python train.py --model="image autoencoder" --dataset="short English words printed on busy colour backdrops" --translate=0.12 --downsampling_factor=4 --encoder_patch_size=4 --decoder_attention=false --init="trunc_normal_002" --optimizer="soap" --lr=0.0017 --beta1=0.9 --adamw_lr_other_params=0.0018 --final_lr_fraction=0.1
Rows from block 4 of the encoder of a small image autoencoder, named by matrix and row number. Each number is 128 + 24 x the weight over its row's rms, rounded and kept within 0 to 255. All counts start at 0. Numbers have three digits each. After the name is the row's rms in percent of the matrix's.
After each channel's rows are labels from the 100 images, of 14848, where the channel reaches its highest value: "top examples" is what is common among them; "peak at" is the part of the image that holds the peak. Only what is clearly more common there than usual is listed. The data: short English words printed on busy colour backdrops. In brackets: how many of the 100.
# pw: pointwise conv (encoder.blocks.4.pw.weight, 320x320x1x1), inputs 0-159

pw.291 084:134137126176157099178114128120120111130147177155141144156121096142126133165114145130141120129127113160078119150109119101145131155104147092076138094122151120139131114094146103141122135132120084134116127146105140102132126132143153131161178108142088163154112147136120103157145145108142142134122142167163160125116119117125112124112121124152117143072060113127121085146152127136117143164124136166090099102133096145170122116104144097167133074156153135188070088122105082143132132106099101
top examples: white ink (98); bold (91)
peak at: middle right (30)

pw.229 090:104109145140097136117077131105156131110118131134124141116146134127127120127148134138163173137152109099091167142137143172099104178139142132142112125098128108146109136127125078135148104126142125111123130115126086108113161189170114132069112127127135146118126148162144124120133157148130116118100188129129155141135152148083132078123147071160091131093148111092127134135131162094150107150093119127160129089144166118143110143107107119127143119136139152146088121122136128137118101123144138
top examples: bold (83); white ink (82)
peak at: middle left (27)

pw.27 093:085099148105090152126148134126111132132105145131095159115146140100116134130169129162102167134106096114103099161118173118072096107119140128159162144137131082127128117149091128117141145131123110100161091160122129158093100143172099154088119139127087166168148106138094139116111065129107125132089085154133138130121124133109144116126134129129093140137104092150152158153110148108146153143107133122134097149162100130147120108125157063122105074078107144138131148161145116147114191110152121
top examples: red ink (87)
peak at: centre (30)

pw.114 093:135072116090125142123131165089110106058152145147135153148116118120158151116144143141147120111134117105087173194113116156155125091121151147163146095124132167150134082121154110134114089128126129090143138100100113102086108130121125073113107112155113110115111114071123111149144133130102155120148137113165187152161145098149166110154134138108096131162129092108095110141146104126148139119116105130127109152066136134090142122119112094133126126135135098119126156158108132129200137097083092
top examples: red ink (39)
peak at: centre (48)

pw.46 099:105105138102103135141135132128140152127122118090134120137148136112082140186127118162116118124144080098184118131135160163121102169182126139149079142121070130105131117167164122134103114145147162144176128111154130158162130113108066098162143165125095165151135153153099110124126102133125102130145187124108167148129114124117077114138125119127152155136136114159167140117168149096132129114119092108144093119117105098148130081097152127132176159094131106142163177157128083134131121114118136
top examples: blue ink (46); black ink (30)
peak at: centre (45)

pw.262 093:119111126133143122112117097115114124119117115132101107152150130135083086086148168119138100124124113100136175104132161154107124081180122179098117120126088108118119104132170178138128156123105084122134096112174126111152127112110166122113140132114113130102111121100111101134118130099115118123106161147097145143177111136082152105082126123098139105111131137131128099141126119158077115078132067130090085088119128147117123099165106124086139122112092135122144129111140075105118104137085124
top examples: green ink (47); teal ink (30)
peak at: centre (47)

pw.300 112:190127096186150128079113126132095141091141137147121125186137096124106132094148124142103127145126119120101139169092100137099118116077123134117103134197117095162135140070161107117133124153110107115133131127113146114185110171149098114118103078095086130155146104177131061149154113121135129142163133114116142148132141149125090127136125149162143104137139136144125138136116153140162088116135101158106153118108097149146148101122106183154133100219096128120136103168116114136144117106119123
top examples: green ink (45); black ink (39)
peak at: centre (37)

pw.52 106:130155123116159141147126134130110123225134122122089116101120108172131180095124076171128124122144129128089144102142112147103097107101103144086113111134177142082170122110137150124089130120154144114157102126154128100127154095138087101134120116122156132155167118137133162123109101117107135114107106120144138138122136152161112137171138114118132104117068160151088130137117172150153124150162144131118123198130163120144110160138123130127134132147144168103133090116141095142135125114126137
top examples: pink ink (45); white ink (33)
peak at: centre (36)

pw.102 098:094155144081131128128141114174131092174141116104140143111122103179111158154143156123128144101132134154114122199119168172148116143124117161150074127107147184090148111115125135142138140121136118149145167135108166124130161163122136096136116098089127153158149127098149169097099125144154098120077134143127129133162121095127103139103089132099128171104146115148115119122099141130139092114135125153152110135126097126127104116140128164147141120124121092152130152111143095118154179100152131
top examples: bold (80); white ink (72)
peak at: centre (31)

pw.16 114:112141155121138116056120115114078122147149116119095151127138115154091202074082132140108131106140154061140101141121098133086081096126105108092139115137095159102151141109092106142109113120141109112139109129151134116097135117110106140142130111157135112160156114160152116081134084102170114145160103155136124091098130149171107146141077112115119128126110104177139139146177199093128123117159180121134146138090112135143114122129105096121115153137131154137092140108097134151129132129101154
top examples: pink ink (71)
peak at: centre (50)

pw.218 111:073147124096155066114133111098134101145123112138144152143146136119148171133121084132099124131173117131097160137130113135139103121122117108184113119141102135085135136117107143126124145117111094153115074137097111108083123108119161142133101154128147133119115122159146151121140124147156139133141108128154118134136162116190104182147115136137114135134117092119103108142160143119110117141114184108109133169116080114175115114159150149074098144167140131145078139103130110109132126097138102
top examples: pink ink (49); white ink (43)
peak at: centre (38)

pw.154 097:113112112150130103103101140151161113093111166123125121124143116108116139167150143181129121131155178071110091096126154136146089136111124125167105114097156095093107113149104095161126163155127149146161134079119112129121157142159141114101125165130120102108116088151139142144117171146141116128131117113141136120092098114127113116125136117144173151150133120117107141122123132160131144099146103111138118151148125099082093117090174126097165113115129122109130143141107174178126152087140127
top examples: red ink (63)
peak at: centre (45)

pw.276 091:113117083181130135112097139160124143113119130101120139129125127108142154117141136127142151105135149093089125121107153114137142127124082098084138168098141111108101145146117129151098130121171124159166123132102099143109113113133130120123132127111145104154137095197108147128153130146143124141124120128106160113202110117146066130128118107116121155131156117139119150146126126108111104093102100109122082129122097133122116106144129121088160120111117070076122132135089113147094165081118088
top examples: red ink (48)
peak at: centre (41)

pw.104 094:143127106089119153125146154143141193105128134156118136153120134114145131130135094124133113143147185102111113176106157141119115163145101139111111104108151126160118115153162092094172115099133106148121114130142168112118110172146118136151124172080105123138129158126133129125101099121095113125144144115114149120132150149124103141100114144143121157161179111133118135166106100144129142132153128189178127139086118135118110122134126110144087133095142155106145145151145122148124155175148158
top examples: blue ink (34)
peak at: centre (39)

pw.159 101:113083074137137174109128127113080133103162146138089118117101142119128115092110150167130102123143107097123141171170125133125127154138147107163107087125108146148134128154127145163142119107111129110152157137122122115119097116167119115135120166112115140140166119135104116119138120108074118100163136144155139139138103170125124142125135157122139130124131149118143144158108150136162141191149134108167158150109128155128080139132107160105118137109093118111137108140112140120133160149120089
top examples: red ink (53)
peak at: centre (40)

pw.66 092:085083154136131128136105157134101150080137089125125147161093117145127116102127103152150151113111125079113144151132115148127101113124124144111163138116110128154161120133126074137146114100130079130141129152149170099122204158146139132167127096105143176131126149108139154149123139113150107146114111127162127112141139145099144105163129123128117151150134138176102128125088133110125091113152157144139104115121162088126129110171101103141113158116157118104163155108110170175167180108189101
top examples: bold (91); white ink (69)
peak at: centre (33); middle right (29)

pw.22 111:115090140084147144104115088132155100071096134141078121129111147146115090137089117106136132080114125130105123174153155134079114127109140148108098092109085115100131142091134154168120102133106087138110138135125070115137110130125148125145140159123138081158134109105144128134129074111112152114121130151148133155114109118109076119131096109118127114102124107136143128070110132106109100128127156103152115149144099191154116138150111118145117089140170129139126132137099123129091154136125129
top examples: red ink (39); black ink (29)
peak at: centre (43)

pw.302 114:088167103160161096101157122121093135103156108132132159127141115117119132123082083097132083160134137138133123131110153138138108134142113144110120193110153163148124141109208141125134110151198153136129142114130148111083146107131140185138067126093101124079098089132120163158110163119146104101158139108129143151148135129137139145103161156119137119147137078147151169132114136124146117132084157083121122143122108140117148144143121102109150192132107110121122078120126161136132107157146124
top examples: black ink (99); bold (96)
peak at: middle right (28)

pw.164 093:094155105123160129114136161164137138144114113107095140127141129132122146176144140155120122083083117107093161157151151161127129118141106126139098119098122075095099095129130153130128140111071167122123155094123081125087131183128125151094124140120084099108145091128095130143143100134112123136126164113175145124167104123122148145093154108106140105130099109107126041124136134132118127114126146146170171116142115123100145134091128158116124131119070057095140151175143136156106085154120091
top examples: blue ink (41)
peak at: centre (36)

pw.175 085:135174094087134124143118117112125132164143118125138121155117147096134131128109139117086133120097191094117115086159109149115164159137148132097127139153115092214133154129147201136087100139144161135129146114142113135180097176140106135156116084090110140070090138155156151136123119128116100136114140156100148121156105131115130115169155108103131133125148117100142160145093126129155095124135113107114151145126120113153129141113156155114146130100122197092129127140109175126132129107125122
top examples: black ink (97); bold (95)
peak at: middle right (30)

pw.144 109:161086093183167147109141162138126135104103123140155108138145164117119144110156100116121136168119146123140130101127133154143117135163109158125111166118145091136105125145150086133149160104173097121152129176141138053202095104127094172159158098125100105121128120105082150131106137101108091145088149136129133123136118097140085153105081102124130129124137120152099143122105161106109117124117154110117125140119159105134175117146091156154101119185045149087148102107127072149101122108147142
top examples: green ink (48); black ink (44)
peak at: middle left (33)

pw.295 100:145104107110132128101196134130105124080116135116112127102140143107172152134122151165095142156121148149114076151123179120098114079109134165121142123152127122151157141139179148150126121149159071137125180120156121101116070131116124158141141142132135111142113115140105177120122116150167147112132083133160111095123173119130088118151102135170147102143124112136147076092139093122120099151135135089112137114172139154105100106192101123112112121106154193106127106156097169135142143135110111
top examples: bold (83); black ink (46)
peak at: middle left (31)

pw.236 106:110153134184158094098159119129107122153142114112156119113107108101114157107074139146108120100121156129119118107123158182148128135127127116089141116140108102123109158103151142126086157133113155093104104153152134073172120143157097138112121119113177129145126079154131147177124151138178096096133128154141148136092132136142126105128114156153124088165125153161129121156121138114173114106108150117094136109117126118140138110151151132070094131084133084132145095133079161130122089088117128
top examples: yellow ink (51); orange ink (29)
peak at: centre (37)

pw.37 089:172145151147158151115154133133108175070146159124096140141131139157137100116122139161130117113082107079136120110118134103171144119147113155130120125120103106112125154127154096135134131148112093128138158093131154120141109194102129134112110118109082127122112102138155147139117136162168161116122103068140110095113140131119083132130127080124134114114141131127172111121175140135114129144117121137141134099131173109126166176143127117117140133139128121106135163165159144167142087118110084
top examples: blue ink (39); black ink (30); purple ink (27)
peak at: centre (41)

pw.239 089:131109111116131120113108139098140143113104163105150133114140155147146118106131141146157120079172094097124190109136131108116100153116097124144099141149159111112104095146181099141109131124147144118110162123117190132132131166114142093132091156080122116137134165130128148122161148128123145144185148106102156137111131168135154151147154116134110144144133153110122140149105172077115140146102117106111116090058115098146128109176116116133112123063152110150146090127117126148121095097163133
top examples: blue ink (42); black ink (35)
peak at: centre (30)

pw.61 096:135134141106164115119102126113144119138102150130108125113110172116129130130134127133159131114131112116139139094113109093115116149132124100095095150135146112130157184128173106147144144140159119157158114120117173150114122130086117102148099113169129115096108140158146159109129125133182104155182100117110123168152131090092108140092138114140114182083113165114116138092097111109120130147144134083152139129085116126106156153145107151131114127073093066101138157162142140092112159128115114
top examples: black ink (59); red ink (33)
peak at: middle right (29)

pw.198 104:141133138104104114143112131108094117178135109122147146099105108146097130117126044099069116139126131154136154107061123104169090103129092107076101146140097154155099118159157088148138145118133136123140089155132120160099134129136149142136107114099125127088135080103138208086065095132147146073093091096155155103079186146162137133140116139141074094134123127147087095142131126141128119096151144083134117155109113135139096130119121160115120160145154156105078124115101126181108108097099162
top examples: pink ink (42); orange ink (31)
peak at: centre (47)

pw.31 098:137117123101118153130113152140160164150128134131102150157134133153083104132157105138130107113124128116127151125133115192128112181141118116105125131147153146118124135137153091132120170126135128093096169147113098123100166119151121134138164169127123136122127207107092135106134096130154156158092105110171133143114104167145124103135112121148077176082162118132167116087116128112124095142125131138126122115109056128156077104133082120100120111093127167138098196101140076161103167108145140
top examples: red ink (50); black ink (29)
peak at: centre (31)

pw.214 126:134084124117128148147128169173117103092122134125126129169087113124095128121140120118129126144131128104112138102143114122134124089133136173163123103097125113127197120084113077110131127176126096126130124115127174136127148094136109154183163104109127131113138134124126131141130101127135126150147143148160092123165123097148106124138151111147115102117138154143114110091120130109086143088141147173122132104133182146120124113141135134126110107116085104127148116130106136115135124139110112
top examples: blue ink (41)
peak at: centre (44)

pw.170 102:105079106104129141123118113107193097149121126141119114104143112141064128145117123116069104110103134119106146115155088113121098147156123154087134139102113084120121116151186112180108112159111117175133140119129115170073148122144143155085106106173166146129137126144156125151109129142132165112123141167125125096148128160102123104160153122125115134057164106138120140104123112132105118127127106121159081132132135123129162117137093094158139113132098100185130137146105106109092076096100144
top examples: red ink (32)
peak at: centre (40)

pw.133 113:149122113103154117139163138113152158165113121122162105101060133116112162100075091117133130139112111096117134089112155144149098122163152098125152081111126134146125099140139116138113157139110150125138119198137121105130176091118118117127116103149133132143126093138114179120132116109086121154138156121167117100133144127154202134128153151112106109174085120165138131109160117144225154119130190111123147123142109130125131111097112176107123117161145163103112137123140106097138110099136173
top examples: yellow ink (63); orange ink (33)
peak at: centre (40)

pw.12 097:201134102119082117117069115119120123154145144127116147120126120119121129102091060124138118104128127120117152162138102137131132139153110131091144109135123164126128117113104181142123115106097105126157085160129116097118124133144133149132105141095125113107151105106134138128168106073139133102120117138128112103136185136127162124134126127125099164134113148121112131127118103109151139101147125113094078180127122142156091095149120177135145110140133120126137092079108133107128168136149141
top examples: bold (71); orange ink (36); yellow ink (27)
peak at: centre (39)

pw.273 112:136177158115152146095130107118150114136121127137126117160126128132129165121141200096118099131117134137143143126101131164145116114112126116067178115129190156124136082096124123098109131141128139134152139104131125098156119101144117136120110085197098124114126159156124110112116073118146113128111123077114140130098118140147107128119104138105161119128134104154139150129112129145120130155137171117104111122120092172143164147144119088090144109147136136126102122095160144115135145144124123
top examples: white ink (52); pink ink (48)
peak at: centre (46)

pw.174 118:107130101111134141106129130105117115136147117109154131148116153123123133133109121149113149151171123118145117133118133095132111121162158160140110091120142110138141113111119120129170128158118119106165114107157154111120071130155157104110087149124113115132115085101105160133186090151148114111137147122114125123154141121130143107116086113107117102146101144149122118146121139143111138113126116121152160158125174137144102255094131123118129120130176140123150136101130139112123135125111130
top examples: the letter e (60); white ink (34)
peak at: middle right (28)

pw.148 119:111121149114157100166154163149134140090102163169134138126129108163132131119133095115133139095104120150120135111121185115152144122121105130095187109138129112115096202107086146125132127108075129178134135119210103105091133128147111161143101138143151164104101094103110133106116123121148155124126113140139127124107120143165152123117104133110136126161105135202130114120127121101096137126123119110108108105148097108180130155170152092115139136127157123126118117129090147138171144128122116
top examples: yellow ink (54); white ink (37)
peak at: centre (42)

pw.86 096:216161147155137183100165132143109143095107081129128123096152088126114142111111092128147093140135146131140141126104094138134093122079109103118116121162151126160128122164098136113136140089149105116083102130119132120131104160148108091113159145153116156103130098145100129119121105131112150149186090099168114153112092143115092144077124123137140101133132149188148144156094165107136154149124160146149136137071110100142179104140147136136156149108152180116150143154153144123106111135083133
top examples: black ink (72)
peak at: centre (47)

pw.56 090:147113127104096152098148149137157220135098160106136146113137111125104142101113096140115143140154130121129105131162144170147115100073096114114139116102137157111093119138142149130111114137149125139153135127111103130146097139129100106138099158107116131157126157116114125096139095139119095129128103163102134101131129125133096153182088121119169105088181113149108162136118117154077115128074157105134109126131150108146130114106095093151111150125060147118114149169135102186120148113187129
top examples: blue ink (44); purple ink (25)
peak at: centre (48)

pw.261 122:116119137105132078114107141101144118152107111097137112134130106125077115180144102137115110116146140131115134134109157138148118145115122140173092145120121166170116165080147117151093176136119109156130104169125114094116134123167115119178129137147150148121117223084134121103112095130093100110151100131112174130130126148139136088136126117137130177097158085172171111109139136135148105095136123117142131121139092116141115120110119136140142101099118121158130132099111144115089093136144168
top examples: the letter e (68); white ink (34)
peak at: centre (36); middle right (32)

pw.176 100:096157104143093182114127080130100130102079084140105099111157125107152131187077145085109093166140131113086116143119122100120106141120098108148077149126115132142115122114156146151120140150165093134127121112110118107090097154061116118196146162123096118130140135100125104129109127119108156118179119172146104142131115122152093120164123106121123154110147132123138144121132207116107147144124114118119126140119098115168142115159135154116134136140129136087134169121118110136098119124123084
top examples: purple ink (46); blue ink (29)
peak at: centre (35)

pw.222 093:183105141125158100118110128179147094131121109153137117128127142132104127112120122124118136113138161147092129120125117117112134156118122082102135169150099186104141158124111162130075120122091089149111066133146110134077155130094118097124110109135120085115159122134157122131124115141131116094098144132147103156121111163149161123153131121128139101159131128130124110101179113138117177123125094117109139175126088100147090108101114108137113119114140116147134171156140087087137129072090109
top examples: bold (82); white ink (69); pink ink (30)
peak at: centre (30)

pw.48 096:176108111126156161145117127166120153094121131118141161150172162117130096151095130114086121152125176139122133094113109137126102112125149110105139112163150099116148123150149126096153109135095086136106151152121125123121155179146128084119128139117099128144171102125068141110148168127145147146166144096119114114135184134099158201104118125128128158157125159163112116165097123111118141159130093170135120112114172115121182105147098141129160136146064118124147079134142086154138114128147143
top examples: blue ink (52); black ink (25)
peak at: centre (29); middle left (28)

pw.74 107:131136126155105144048134126182121128106208102128089107110142127136103112144136151169115117154089134110113130113116167128122124127111103138104122145135133142117140124092155103130105158173130125192093116117138092076141144107122110157124110166106125126137104139114155096117115131122099138117103111226148136106135122132102136132150105105127135113157152149123121145136141140177132134126132133118103128118136107139119113140150138165116116138182138153112167136111111123118130101127103117
top examples: bold (85); green ink (58)
peak at: centre (39)

pw.5 097:110123117127132136117126127101093098167129155130137150111114090116124174128110098141139114141154136089160116114116135138106132126130125158149137113114136171150131117150145107145127161146147180138161107134149145141161157131117146115122139096164128119121134137129134119124106166133107074129188118128139114139105147114140112123137122147149098173149080108154082149142140131153142220116173115145117121127129108121105133137110128148141120134123154150157084120109082131138079134158134141
top examples: pink ink (51); white ink (25)
peak at: centre (38)

pw.44 104:090103075150160133109192130098114112121152127122116133138143079127103085113108150128133092163140181105146110114125138178141117131155122126116093147112154123132131143144162170156099142103135141112132143167121132082142104159115130144151108116082121152139144095080111157119121159111199088105173134148126116113111088117103126148146135106127106119097110125120124111164101138120086123139145141079108140144099102106141192145089134119152153114097083118170115135095112138120125139065130133
top examples: bold (80); black ink (70); blue ink (28)
peak at: centre (35); middle left (27)